A small image classifier, trained from scratch.
Model: 3.39M parameters, 32-pixel images, arch resnext, activation silu, widths [128, 224, 384, 672].
Data: trained on scattered letters and digits in many colours, 21.8 epochs.
Rows from block 2 of a small image classifier, named by matrix and row number. Rows with one number belong to one channel. Each number is 128 + 24 x the weight over its row's rms, rounded and kept within 0 to 255. All counts start at 0.
Before each channel's rows are labels from the 100 images, of 14848, where the channel reaches its highest value: "responds to" is what is common among them; "patch colour" is the nearest of a few named colours to the mean colour under the peak. Only what is clearly more common there than usual is listed. The data: scattered letters and digits in many colours. In brackets: how many of the 100, against the usual share in percent.
# convs1: grouped (16 groups) 3x3 conv (model.blocks.2.convs.1.weight, 64x4x3x3), inputs within the group 0-3, a 3x3 kernel for each
# convs2: expand pointwise conv (model.blocks.2.convs.2.weight, 128x64x1x1, transposed), outputs 0-63

responds to: white (67 vs 19.4); yellow (67 vs 19.5); pink (49 vs 19.8); count: six (39 vs 16.3)
patch colour: black (64 vs 37.4); brown (33 vs 10.8)
convs1.29 [150 132 125 160 133  88 147 133  76 125 111 110 116 143 177  95  93 130 103 124 142  89 119 126 104 119 123 136 136 120 160 124  84 148 129  83]
convs2.29 [133 176 158 162 103 160 116 104  82 146 109  85  83 113 114  98 139 141 122 104 166 150  94 139 146  94 115 118 119 115 128 163 137 135 115 117 151 141 102 114  64 113 129 166 148 155 111  89 105 108 137 138 109 119 104 140 129 110 154 137  96 109 144 168]

responds to: black (57 vs 19.7)
patch colour: white (56 vs 27.6)
convs1.59 [129 151  92 118 121 170 113 114 113 134  98 140 167 108  88 162 147 154 120  89 163 129 116  85 142 149 151 148 137 130 109 129 158 117 119  88]
convs2.59 [111 112 144 100 125 148 136 109 109 145 156 146 137 138 143 153 131 139  97 122  76 143 135 155 120  96 155 142 180 109 134  95 122 107 119 131 125 147 122  74 105 150 181 115 150  84 153 159 126 112 140 149 146 120 159 161 124 129 180 123 108 119 115 136]

responds to: yellow (67 vs 19.5); white (49 vs 19.4); orange (44 vs 19.3); pink (42 vs 19.8)
patch colour: brown (50 vs 10.8)
convs1.33 [ 81 106  81 135 121 125 133 153 111 105 114 106 108 140 116 141 177 114 157 159 155 120 120 122 108  90 108 159 146 134 120 102  96 120  85 117]
convs2.33 [143 134 123 122 147 143  88 145 135 143  87 118  85 141 101 120 147 163 121 118 140 145  96 127 174 117 107 139  99 112 129 151 131 157 162 119 130  92 162 141 131 110 141 150 133 129 136 164 161 132 120 115 114 112 140 136  98 125 105 170 125  98  95 136]

responds to: black (74 vs 19.7); blue (43 vs 20)
patch colour: grey (45 vs 2.2)
convs1.48 [121 143 133 169 127  85  83  97 102 135 122 127  99 115 139 150 162 166 142 117 136 124 114 135 161 168 165 115 109 126  81 128 132 165 140 121]
convs2.48 [156 108 114 112 150 124 119 127 139  98 135 154 122 124 149 147  63 125  97 192  72 114 126 159 110 148 135 127 117 115 174  93 116 112 111 129 115 131 149 130 122 134 116  87 119 126 151 140 161 126 116 169 124 134 105 129 129  95 142 109 125 120  89  95]

responds to: black (43 vs 19.7)
patch colour: brown (36 vs 10.8)
convs1.19 [ 97 113  98  90 162 121  92  95 129 135 125 112 135 187 132 111 121 140 141  95 142 124  69 110 147 132 120 132 140 152 136  96 114 141 133  92]
convs2.19 [114 131  59 141 140 133 151 115 113 158 141 150 157 107 103 119 150 105 134 123 112  93 156  98 111  91  99 143 131 134 166 126 121 116 157  99 147 162 141 107 128 108 153 123 164 114 134 156 123 112 122  78 109  77 148 128 155 147 155 127  83 153 118 136]

responds to: black (61 vs 19.7); blue (47 vs 20)
patch colour: white (59 vs 27.6)
convs1.26 [135 137  86 104  78  99 149 161  87 116 149 129  83  96 124 147 165 152 156 112 108 122 148 136 150 133 102 125 138 153 142 149 150 120 150 141]
convs2.26 [106 128 165 152  47  92 139 136 115 109 139 140 147 119 116 149 119  81 123 125 158 149 129  91 133 134 111  99 145 126 115 142 128 143  98 111 123 113  79 136 121 113  89 131 120 134 160  62 105 133 153 107 110 131 114 105  97 122  89 121 145 140 135 100]

responds to: black (80 vs 19.7)
patch colour: white (69 vs 27.6)
convs1.25 [ 80 116 128  59  83 153  81 122 141 130 142 114 109 115 116 137 131 129 136 121  95 111 143 134 120 139 109 147 111 118 150 112  83 139 110  94]
convs2.25 [149 119 132 134  94 154  72 127 133 140  93  62  85 154 145 116 123 140 156 124 153 160  92 128 132  95 106  86 133 129 105 132 118 117 104 119 124 114  74 117 129 106 157 132 158 106 106 107  89 117 141 144 107 151 134 148  79 168 139 116 122 107 105 159]

responds to: black (80 vs 19.7); blue (51 vs 20); brown (47 vs 19.8); the character 7 (25 vs 9.1)
patch colour: brown (41 vs 10.8)
convs1.5 [125 121 135 136 139 113 150 114  88  95 133 141 141 148  83 115  94 152  75 128 138 127 168  87 139  76 109 150 135 126 135 103 133 126 136 168]
convs2.5 [171 125  91 131 171 120 129 144 103 126 107 148 128  84 114 102 116 139 124 156 168 104 143 155 128 135 113 124  93 149 162 114 118 140 136 116 147 130 158 139 110 103 110 133 125 178 130 118 159 127 131 138  98  89  93 116 141 104  99 127 132 145 107 132]

responds to: black (69 vs 19.7); blue (52 vs 20)
patch colour: white (89 vs 27.6)
convs1.6 [ 93  94 113  78 120 131  95 152 138 112 144 148 150  97 121 125 129 156 104 130 136 151 110 107 149 110 157 173 160 141 142 134 128 129 130  68]
convs2.6 [173 163 132 169 131 127 152 114  99 154 100 103 122 127  89  78 141 136  88 129 149 135 112 147 159  94 148 138  94 128 132 153 179 164 151 120 177 131 131 136  96 145 111 171 128 183 100 109 156  97 142 142 131 143 127 136 121 121 113 134  95 135 106 158]

responds to: white (78 vs 19.4); yellow (42 vs 19.5)
patch colour: grey (35 vs 2.2); brown (29 vs 10.8)
convs1.32 [101 122 119 118 131 114 131 139 125 109 141 121 120 141 115 141 121 110 149  85 145 140  65 159 129 108 158 127  85 142 103  78 181 124 100 141]
convs2.32 [147 124 125 137 137 143 132 147 148 134 132 121 126 168 141 134 120 134  86 151 128 100 114 132  98 150 155 126 119 150 154 112 151 141 108 176 135  75 149 141 149 136 104 117 117 151 120 149 146 174 130 117 159 188 146 125 119 151 110 157 138 125 149 136]

responds to: white (68 vs 19.4); pink (52 vs 19.8); yellow (51 vs 19.5)
patch colour: grey (45 vs 2.2); brown (29 vs 10.8)
convs1.35 [170 107 103 117 130  76 123 107  95 111 138 146  60 154 113 113  95 112 103 116 109 139 103 148 134 126 136  91 120 132 117 106 160 128 129 144]
convs2.35 [137 105 143 107 117 103 146 100 144 100 160 124 157 157 154 142  95  96  92 143 111 124 130 121  83 131 166 128 141 144 126 111 130 103 102 179 139  97 127 117 158 157  92  98 104 117 131 119 120 134 118 136 158 140 119  87 135 149 117  77 151 140 145  94]

responds to: black (87 vs 19.7); brown (46 vs 19.8); blue (43 vs 20)
patch colour: grey (40 vs 2.2)
convs1.54 [ 89  99 116 101  98 141 137 150 171 132 127 145 137 120 113 126 112  72 125 146 114 157 128 108 103 102  99 129 157 119 148 134 108  77  92 107]
convs2.54 [141 114 109  90 133 102 119 131 146 100 153 164 133 109 167 156  65 140 103 176  85 112 120 150 116 166 134 127 135 118 160 109  95  87  94 118 109 156 152 127 153 135 112  98 122 116 159 145 154 132 113 169 130 138 105 112 111 107 152 105 147 113 113  68]

responds to: black (73 vs 19.7); blue (42 vs 20)
patch colour: grey (32 vs 2.2)
convs1.58 [ 77 185 103 149  80 104 132 109 119 113 102 121 100 126 117 115 124 125 144 117 105 108 117 112 127 119 133 103 191 110 132  95 106 123 117 133]
convs2.58 [150 115 166 114  63 138 128 156 125 121 141 107 130  89 153 133 119 139 125 184 117 143 108 160 123 138 166  99 140  70 128 108 137 100  71 122 113 113 126 131 141 153 127 109 139 130 147  84 146 134  96 196 117 105  95 126 117  96 133 125 134 118  64 108]

responds to: black (90 vs 19.7); purple (43 vs 19.6); blue (43 vs 20)
patch colour: white (88 vs 27.6)
convs1.0 [ 89 114 132  77 121 129  97 137 146  88  88 117 103 107 144 136 122 151  93 100 131  74  94 148 114 121 136 147 140 148 150 103 124 121 128 100]
convs2.0 [126 171 130 170 108 136 136  97  88 149 133 128 147 156 135 129 140 127  92  70 158 143 131 138 159  70 135 157 146 113 153 161 120 142 148 137 137 135 115  67  69 129 145 179 142 128 121 120 153 126 139 139 135 156 131 136 101 138 137 126  93 138 125 171]

responds to: black (82 vs 19.7); brown (46 vs 19.8); blue (45 vs 20)
patch colour: white (67 vs 27.6)
convs1.53 [110  94 123 128 132 109 139 135 139 143 135 157  95 143 135  77  64 108 131 127 117 112  96 166 116 117  93 152 140 125 126 111 172 102 113  98]
convs2.53 [121 115 128  92 147 140 113  82 118 139 164 134 139 152 169 151 125 103  85 104 100 136 122 123  99  87 143 130 188 113 157 131 140  81 126 133  97 176 105  82 119 148 138 114 163 122 148 115 128  97 124 150 143 125 160 141 118 137 174  75 107 114 156 130]